config.yaml
translate: 0.12
encoder_norm: "layernorm"
encoder_parallel_block: false
encoder_inner_norm: false
init: "trunc_normal_002"
beta2: 0.999
shampoo_beta: 0.95
adamw_lr_other_params: 0.0019
batch_size: 128
Rows from block 5 of the encoder of a small masked image model, named by matrix and row number. Rows with one number belong to one neuron. Each number is 500 + 40 x the weight over its row's rms, rounded and kept within 0 to 999. All counts start at 0. Numbers have three digits each. After the name is the row's rms in percent of the matrix's.
After each neuron's rows are labels from the 100 images, of 14976, where the neuron reaches its highest value: "strongest on" is what is common among them; "colour at peak" is the nearest of a few named colours to the mean colour under the peak. Only what is clearly more common there than usual is listed. The data: dead-leaves pictures: piles of overlapping shapes.
# fc1: MLP up (encoder.blocks.5.mlp.fc1.weight, 640x320), inputs 64-127
# fc2: MLP down (encoder.blocks.5.mlp.fc2.weight, 320x640, transposed), outputs 64-127

fc1.233 559:360507504461478523462462511536518521493497513506588482499450495522503525475457537517547469492502517458580535503489463477459509459582502538519463505530476492517528468503497493601541531543510402
fc2.233 255:472458466465567485556509470529554535460568579470531470469464535547521507542433526498541530462477548520533548415522476536535506521439494462512471470526475462588512520476487506469476416460509498
strongest on: pastel; vivid
colour at peak: pink

fc1.465 057:438508548492511554488550540471479506511503541497529487490445476413498551515481497539484482582503548526608460493507477450420508442544520466512518493447462477472536505526504487474484519518453463
fc2.465 062:539453495459525434595520447542526427448536546550506445544457526531459466490562450434540523437531493481426563474469544525479507607428494500449534513515482524521563453496478523443496500510553472
strongest on: shaded; textured; pastel
colour at peak: grey

fc1.63 045:513510459465506512488545457499467484569560535555515408523519494474459455553490518569478491496518534456559496510564519541436441501497483500562502495487484536519536550513447466558499495530555514
fc2.63 050:483481541505470486486460483497524469438506454483519495597417440458498532525537402428435468536526455565472547512475529590488549518443508483493523559444551517496447496509483494421431507457476436
strongest on: pastel
colour at peak: grey

fc1.506 064:510441513494479510457453522464533507513525525459578513565510553511551494506464500575554475535473572425557532503511529489484506479500533516522485491505505493425491495436478524566567488515487496
fc2.506 076:489470490441489486522508507520506465486532543473487486466487518476440449486444514499528498477504507489430531493512455547484502491521499467497482533493509512581485486558508511420488462453488508
strongest on: vivid; small pieces
colour at peak: grey

fc1.635 143:489528557453498476518514522565502481501472482553406505472519529528474476546513418450441553475500414508549343443516449484506479524570507535478528509507526472504490489513572500475445459468552497
fc2.635 154:521482480537521525477467492457500497516524504504527504538505499487522504503537534500491419520497486501460563520519532523489494525478533536518499492502517496493483507456450475504500544505529491
strongest on: large pieces; shaded; pastel
colour at peak: pink

fc1.429 068:478525513493509549545532466539448484543488533556446509471535538526530477523527463476517512451481503472449497486470558555446546535510446566460521452498535512517489523536536495492415490507526478
fc2.429 093:516532502507484451472520536470513500539517526482501560544485483465473443515478474492478461497502426533517532541463526483516530481443547506538506508492486554463472499455469487552511482528498520
strongest on: earthy
colour at peak: brown

fc1.520 084:460468495581485540546524471489481576444513459556479490508544494480478452493497540541434500428547465547529497482476538502505490483550535460517556509506475447518539539596498506427515515457544540
fc2.520 085:484514514464563464530441447504535473425469538572509470504486462509569550493553527483504490550472552470516504487561488481498450528520509492485508474555473542507563524478522497547491541541480480
strongest on: shaded
colour at peak: grey

fc1.256 049:523514531571546536542551428462452477481519479516380554473552459424517463499542505469488588468521477572418527529537548511530484536500463502499538429458556538489453492510524505396466476492466545
fc2.256 056:522523515467486503503541506558533492491461519492526462483526540528455494480533502490550472494516455453619552451478480495511484539520506538425498532517534534407515465537493472552494563549521514
strongest on: warm
colour at peak: brown

fc1.208 064:612530526569504540604488459500447476499530427511419560469544490532533463520528494434473483438557466568463467478566550492528493583467490503423529510428493561561481522526502502421473526470478528
fc2.208 064:462467545534467463415453541493537502452440476497488507488509506468529555544530558550487431556447470445556527529499443487508523460573456533580507479537479517454557483456497486581484515573541503
strongest on: earthy
colour at peak: brown

fc1.406 063:462579504461496489470501489535501456524499535534409535527500502543519448577535444410441536467507444472496412444458524510513520531514430526469528491519547577510480491543532496523400498445609491
fc2.406 076:549496512489511554471517475506509516517527497541480491520476532472508523492501533499506477517520462497492578520524504525465511532481544558506525466487529517480483499442439475486491527561495497
strongest on: grey
colour at peak: grey

fc1.17 067:506495501501469519554556433526450515525585517539530485537505470484530473542509516575427466485509556512552459481558439494459457499537586489504521490533501459502495522530509511457529469516500481
fc2.17 088:505495480492468426539481488497522480382507443518504404556450496489487544512579419417500498494500471489514547495500488509469507475484483455509493543498451484525535509528495500426475511443486400
strongest on: pastel
colour at peak: grey

fc1.136 073:428566513500491489490513432602504448499511527484498541505519465632527437538493510489458541453446459436512386475551492549485469505550528494447479513513517573497516506512542486572503509552549411
fc2.136 075:486501513497474533469484515497520512507496460474486497544427476397503537552552472464517470583491499549397547523484447557521544510491514487538516527449519468507436494501459449436497478465460475
strongest on: shaded; pastel
colour at peak: grey

fc1.400 074:585497482601514523557528460463465537474504469488507520494519453499491474460501551491512494486464581506469613584534561494514532471485486459474481498505506542475492503491512540413544531529437543
fc2.400 079:480526539466480470496496501544502470461500510500516486474485520515474513509535461508524540497493522493509458465461470473504498476544446490483502511475485512519510469533523519541481483495494486
strongest on: warm; vivid; frame
colour at peak: brown

fc1.223 089:410498526458484548411518552574516432479499518473534479489455483549493473529477500503507487594498489443548449549531505488542479453557514456466465499570543452484491465467486507548541487545505436
fc2.223 096:528517445503490464528506472479497546524530507516502517551488542455492515491521499471526538491504529522438548470486520547440532533466466527440535508463520483495497473469531449440481547447492467
strongest on: shaded; large pieces; pastel
colour at peak: grey

fc1.555 173:404523545403455475440421546583526507503501514532590493552450522554459474539510459498525519453483464451558397457494417440478515507608500512488491542507487468491507451498496484617518498501556425
fc2.555 135:527451486539523500511500512440527514511494501523509515522525504496532528483449522482481483497490476521424562478542585525478489513443544508553509449517490498546499537446491500440510515440493505
strongest on: large pieces; pastel
colour at peak: pink

fc1.67 098:571518485546581449565552436523523465582504488524457607495539515540541422496524439480416519377459473526471437418590474538528508514442524514498542453528495532533519514533586534444482475550490492
fc2.67 128:454488487511450558436482546569484442472515447526438510560514528421484471518555559541524458585517474467498572562499488489520486515534446491529454524458537502430498483533458458493504508489529483
strongest on: grey
colour at peak: grey

fc1.46 057:535468509555524525540529459513439455498526445500386531492554439477494489517538453476416504486480490572448497451490551548530491539504473494479532491478520526519488492497523526438461508463487552
fc2.46 051:548522550516495489431532538545520523466429513541502470489534570485515515506533538514527469493518447474638573523485442456500515535529516527482557476543497569382527508555472477497493535632514449
strongest on: vivid
colour at peak: grey

fc1.34 070:484507535397483505467532585508526452580541519485542528516452520497501591521468426473508465454481474556517395453452420473443505456532491510518519495521541458439426508511473481531508444471521453
fc2.34 089:508492481485444491503582488555491521458518520483482468527503555469464515515491545520464528536559471496441600439513513526500505540471564490459488514491509467560527485450522481427500502513537473
strongest on: shaded; pastel
colour at peak: grey

fc1.194 058:501530529461520458535512425508521430541467546552462494494557530539505546551529434504440540432474450548497549493526541555485493534457447523460555478519510556574505518441523503506389512538514495
fc2.194 105:556535480585464509435524540519474507503553440478437542524486540459504458497511495492489439553512451497492508544477509490523516509447492488511511508485513511404506500522487488494539477492521506
strongest on: shaded
colour at peak: grey

fc1.158 087:418533511443421508444440538557502511534501519514558508518499473583461461522458497496538535495434457470535374455489478525461508497570507521461503544463500492443465507523502477613475459480532376
fc2.158 082:479473507520543512486512489457536492543500533471490517538460472443534518514497486491466480502537493507432580535517521581507487508470548487580486501481496500523442518472499474447506491483503480
strongest on: large pieces; shaded; pastel
colour at peak: pink

fc1.519 052:464517507480513499510465521572543445550549505475470497461553548476498549531542431509452549457509447525485462484501536520516475579565505526424558495546503585546519482427518498566420462536527472
fc2.519 073:549547510492450485445540448488497506498533505461473526578492529511524482501493535469512432520495447489486585500529454524548497490468492452515494531467536477473470558534453456410539461497537508
strongest on: pastel
colour at peak: grey

fc1.297 109:455464496420490508439529533488489510459490538480536472504446441543505458501396438554544566594378525505537418474525505483453557458504567491456517477497494409462476433496512521516564534498435436
fc2.297 128:559450485508514464513505535525468453466454465543489460542472518502502490450522508527466491442593469472522518523521429495541528520506475446464502549506474454515509473564494536481478471508504504
strongest on: pastel
colour at peak: grey

fc1.412 104:438548492452518446402403530564532446530447514507516480493457528565456459530467415493549537527425469415514453442531520533520544539500491550411518510486517535468477449422475478580423504525478437
fc2.412 139:533461504530510541498495481458506518526499511492478529542493533447515480503506561504489461480529449483472531569510505550501495530468518517566476484467532512466472520523501472495547501467555516
strongest on: large pieces; shaded; pastel
colour at peak: pink

fc1.275 073:506600527420512474516453564486480517536432463505502511479456482568482498510479438396517564438516428494488380430496509514535526474519469548457486484386509453465474483560561475550467482415548462
fc2.275 095:485459500526528543504494465505524508541507527533495525478491456513523547517502536574432440532525494499430528551493549511469501559468544550529519475509505496538469528452492474510459535510487512
strongest on: large pieces; shaded; pastel
colour at peak: pink

fc1.373 077:329496539456521504405501514511501524469499551475593491505417483468496454470485526553541504532434514494529479480458487504523580476550565472467522531520464463434453486530492521518558534512472409
fc2.373 090:524417466442495434567479544544508484554447550524485471502520549509503479465457531468521539430538541438502545428534491471531448499555533513512472420501501495558563476505503497520522486508490518
strongest on: pastel
colour at peak: grey

fc1.3 076:578444486552555568548458477485462509487510455480408499503556523448539514479538485478512498554607492504472536522516532509493471515484446495509537462443468523530552528526517471404473538464479557
fc2.3 088:498533537478506454532515486464530475483516495495579484464497441547484569536494508510483406435422489527531474453450484506500489500544533508515463504531501513474477463439474507578478511545525491
strongest on: warm
colour at peak: brown

fc1.282 070:408536484405491448452522499582521472534492496528516472530485512529472509539498508503477582503515459460547427455499454551472513504543533520479518482450533481525528498501520499617480468488562437
fc2.282 086:537506518540516544496431466474485501537551499490476506516472463488530493538550431483474430532518474533400569550517520517481496540469534498514509550485517506493439500458469484418495505492505477
strongest on: shaded; pastel
colour at peak: grey

fc1.173 064:426540454397485487470540490535556459515475518522479474471544559576500527515521441480482554433485436533497478452452473567467451518513476551469549490535467545547515502457487516559487509463571470
fc2.173 084:552512506552519507486497489461510490544527477482480559556459497447519477516487475505493447576497459473457498535506496493504548520444558491512493553461545473444473538504491477468493449495532520
strongest on: pastel
colour at peak: grey

fc1.479 047:551525503575479536591474432522409486481476466512519460474481450462492490509497553512489542530508534476486509509490508510549557559518600510433493494486510526469461529473546533446525489475505505
fc2.479 040:503533557462497460444549487540529533491486503480507522518484529524499455511562449505552537516456511472474531532508494471521460428566408474505477499473502531590485468543512513537467464515457504
strongest on: small pieces; warm; frame
colour at peak: brown

fc1.114 066:411538528417460451435544512492479483498468492480584505544424479484574509550469533485544509605498486459502503506515531530452474458479558494517437472480570398460512508465452432521481510482475436
fc2.114 050:546530473477484488590481450496476485518526526527479512501453488522462505505539408467483519491518505498461500503500433525479517534472436441441550585466463526588453436506488507491511441430519433
strongest on: pastel
colour at peak: grey

fc1.442 084:452453504503482468524495432453503525492468503545570524455517450410518518480496538512555483428422586543512513455548456432465522473487567472535543427534481485546509461484489524482554544542479526
fc2.442 094:500476461531493414519517607567470476428480499480502472532508539527457468528465476511486533459496496486506508429458456421554460518541512476440441546511489447495524471583525483462518501448464475
strongest on: vivid
colour at peak: grey

fc1.574 091:489489544436467539484421521565513458540516480528453552498525547526481481577503438415450532491469418468495335435476520499497505537563478566478525476446525546474488447546525496536435452453577482
fc2.574 110:504478491496559504470524490447542525544504545498507466525510487468519499515495525532490415487541465503441588514518505559472496529475570518535510492519500517501464552437455476474514517517508480
strongest on: large pieces; shaded; pastel
colour at peak: pink

fc1.257 162:501501538448525505504501514585514428517507488550434513509533532512471507582550398468434564481519424483565347473494499500480472552577493541468524526473526526499474477503542478524468491478583481
fc2.257 190:527492500517517492454504512458508510526506496482514481536520524478526474498525526490499418507496477498444583522517506538497473510474557524515506480505526515465498532464483483498502512530545496
strongest on: large pieces; pastel
colour at peak: grey; pink

fc1.475 119:422574521438487474457445547586526465540472496555492529483468489552481483561486436457522547456478456469521385403534436468503512493571472525509514536511482492488501437499542495574454463473542436
fc2.475 115:518454493520517533500515495471509515523498511505516519556507522490506500480491537510483473503509462529449546532514564522503496555432562528520499451490521488476481545476486473469513529485509529
strongest on: large pieces; shaded; pastel
colour at peak: pink

fc1.9 104:541527434555488508517447418528464504523510404496474548530523567563528454515445503451526523485506495509472416423579541544511472452485511515507511503471462546498466527567482543459473475421567479
fc2.9 124:486491526525485526445471496484543491494473499491484478498463430472523533542509548611454472502476478501523478514440436516507454499554539529559520491500517479489464520468509463483500519546482545
strongest on: pastel
colour at peak: grey

fc1.248 080:503531477543414564543482410533514501452548483498505498523545458584500488546468537423428494461532528459518385469565550541515442529545540510458496555442558507518522520542518494430486513419551502
fc2.248 086:508512556526506469476487453503547510445455458517492482540463483401503567541570498505522486582460470468499519548505427522509528501502451516520497498482499442504506502521503441514474521530443442
strongest on: shaded; pastel
colour at peak: grey

fc1.584 090:499536525459500522478466553558481453525512453539416542520540569543490452554504404475470528497497401477492425399505538554528489525532465564468534484464496527499497483526524510495399475488526472
fc2.584 101:477504495537525523466482483467530508565503520485490518528528485484525502471507567522483428513525465510477547557516521546493499524454540517540499489509518498459479540459480471513520518506530521
strongest on: large pieces; shaded; pastel
colour at peak: pink

fc1.40 053:486473495550483498494552391490519508496597537556509448532525492485519470524519538534553438504504590416456562484495533526478503550481483558468478519489540545545530503498464409438485516557419488
fc2.40 073:462547501483474547545440584423477466513422493471529518447476477487502445503525398412485495487465461521506417533453476513438534468482515506593461500479417563464458461533468556547478478503518505
strongest on: shaded; earthy
colour at peak: brown

fc1.16 088:550556507519503454532491478521443492467491465503476504475513473526517476458498516453547509510523465448438583562508569512533484497502438487507471471479496504536546486466492434475470520505471483
fc2.16 114:442563481525513547461474529428518556529500518467509536438491439488519503536468540572524410491441501568455431438405520521507505539522524534509564453524522472465484482461521525605507524500524543
strongest on: cool
colour at peak: blue

fc1.485 043:523474520451451467492485461458477495525550575485592509516533504512503479486492476527535475532498569448543556513499563483483478461508471499546478488508498532517534527508481456545481505504443457
fc2.485 045:497534483476489501475492535498498483475514469508497454486458503470470497528455483484469474463500432554412513470461511543436577543462515451457523541475485503492429476505498528457500479464491495
strongest on: pastel
colour at peak: grey

fc1.216 058:596544474625509559569566444499433526483484501559440498465553458497489447509490508460431532502512537503448591551507498516510548495465509473460489495462528511469437539485529496419487530448530552
fc2.216 055:470546561462522457464468481527508508465485484491501503484458521485489500503618459491541516522488531445504466554497521492481501469542442507502509496491488531511530479529529524563488470539482490
strongest on: shaded; warm; frame
colour at peak: brown

fc1.474 222:488522543444491476475489528582495461491488493541475489512496535551473509548522410464488551460489447478591355442504450473451468520595499533472498542498503477498475466501533493548485477493579451
fc2.474 213:492478481517519493499497505450510506522514509495513494531515508478525495514528525491496448510497484492446545521511513533502485509468549519514493467516510504500508521463482490488507512504519513
strongest on: large pieces; pastel
colour at peak: pink

fc1.19 092:565533504485502485536489476503469460539490446539381543503556509526484486530525414411390564468494446537525413449517474489502502562525496535470522505492521499471476493494557510459420487444578504
fc2.19 109:504505512538526521462525507503529530486498488528517488521485510471530522486541550521500413524510445480472563519511529538512499491482567535512520487496517507470477547465478480510485545541515479
strongest on: large pieces; shaded; pastel
colour at peak: grey

fc1.369 041:590531438524502471569464458546495506475495437497467483509517452549516494498522529519444601408453530547447531548528421487515534506547537478460547507515519530527485481490544545510527549475554576
fc2.369 032:484547603484479494463565530499505478450497472498551520487482547494510519497526410469530503539490510452477477494499551453521489444538471495490458512432479484585503501535561487496440458487471467
strongest on: earthy
colour at peak: brown

fc1.547 074:490508568441504503488531510536496444534491490498398549455539538511520490524541429450426532487500402508495406444463490505497493543530448525490558505466523552512533498535521474470469452457555486
fc2.547 086:515504484504547535484490498461516522529518522510517475540508503453517488520489531491517416515517471511471564513492506531487502538490575537499504472518517505448478529423453471521499519553546500
strongest on: pastel
colour at peak: grey

fc1.622 136:440535538439499487458451541584530449495468501518479500501499538544484460573529414447489551477492433446562347431520453480462493517597477540467506518513525490507496455491549475540454490508571441
fc2.622 140:508466482513512508514506502465512511541520522512506502540524514472513506501507547518495438492503486511446578510522533520519493522440550515514499475491518495499498512468467478488517518491513513
strongest on: large pieces; pastel
colour at peak: pink

fc1.281 089:449511562491430519470449503544444466492519484527523491510501475583503512515455471472517564580434494457522347465482520566483529469510505512429516552458518496421449492512468484518490493438529444
fc2.281 107:511445510520540529449522488456556507544439517469498504490470542442517486496494562503479479473525494470458528497505472566504488505517562546527467497475486459519485535498525486533476487542493512
strongest on: shaded; pastel; large pieces
colour at peak: grey

fc1.252 106:645516504537470529558435463489471476542538466495480538486551488569504555502443439412503482462512507499444390428534501552459482516471484523487500529432530520478477531533505495417444484381583507
fc2.252 111:476511500505492508411565481505524542511488481496533474513438489449465514556499537584465463527501478515505526532431482518531523512491507547596499474489490439524462536467467458548457474571470493
strongest on: pastel
colour at peak: grey

fc1.215 079:513580463489549485544569403552453480558490498572397471508548518516552472525496456492498528439518518508476465472556525545491461422468467544493583437468447497536548510539529480453440445473493493
fc2.215 082:560509516529489528471435510491503496493518470487474535507426503481514501551581517469455480536535429503485529556468485501489549547511553543485463533513520512445431487485491471482471551525527471
strongest on: pastel; earthy
colour at peak: grey

fc1.379 103:468496507435469498458451534548507476524524483537514513513546563531497513541516444481467545457515410512534371420502452493509462545536522531492535502461498504505495529551526532577459432469536475
fc2.379 112:487477493556519507490490532461531484519502489488493533541503459479520487499481527535460425507502489523452548493527547541480498508456567502550497498517489466504504527429462454439510526483509501
strongest on: large pieces; pastel
colour at peak: pink

fc1.25 054:587495504581485495470415442525480500518438482424445607486531493572500487537532469426476509474503424514497441490542558579561487496542471494437469514478554546492450542535519485469479580438562495
fc2.25 071:469517548536484500457563530502572492498505464515510477529525495450516503525472561582487496506461525468537507490460407463507459479563433513534510468422492503489515510501490480576464469598442507
strongest on: grey; pastel
colour at peak: grey

fc1.102 107:572499472590513554532558394567518483459552385527425539532590525468472443510562523475412490448522459516498514523508519524565498555526543498416498487537503547535501563534522493407437507481548519
fc2.102 127:433585508524510441465416503498494497502529553484456520492504502466542490531564555459557481555494551420495550499544444474482473478558414469558521495524537529485534529449494484521541500543533476
strongest on: grey
colour at peak: grey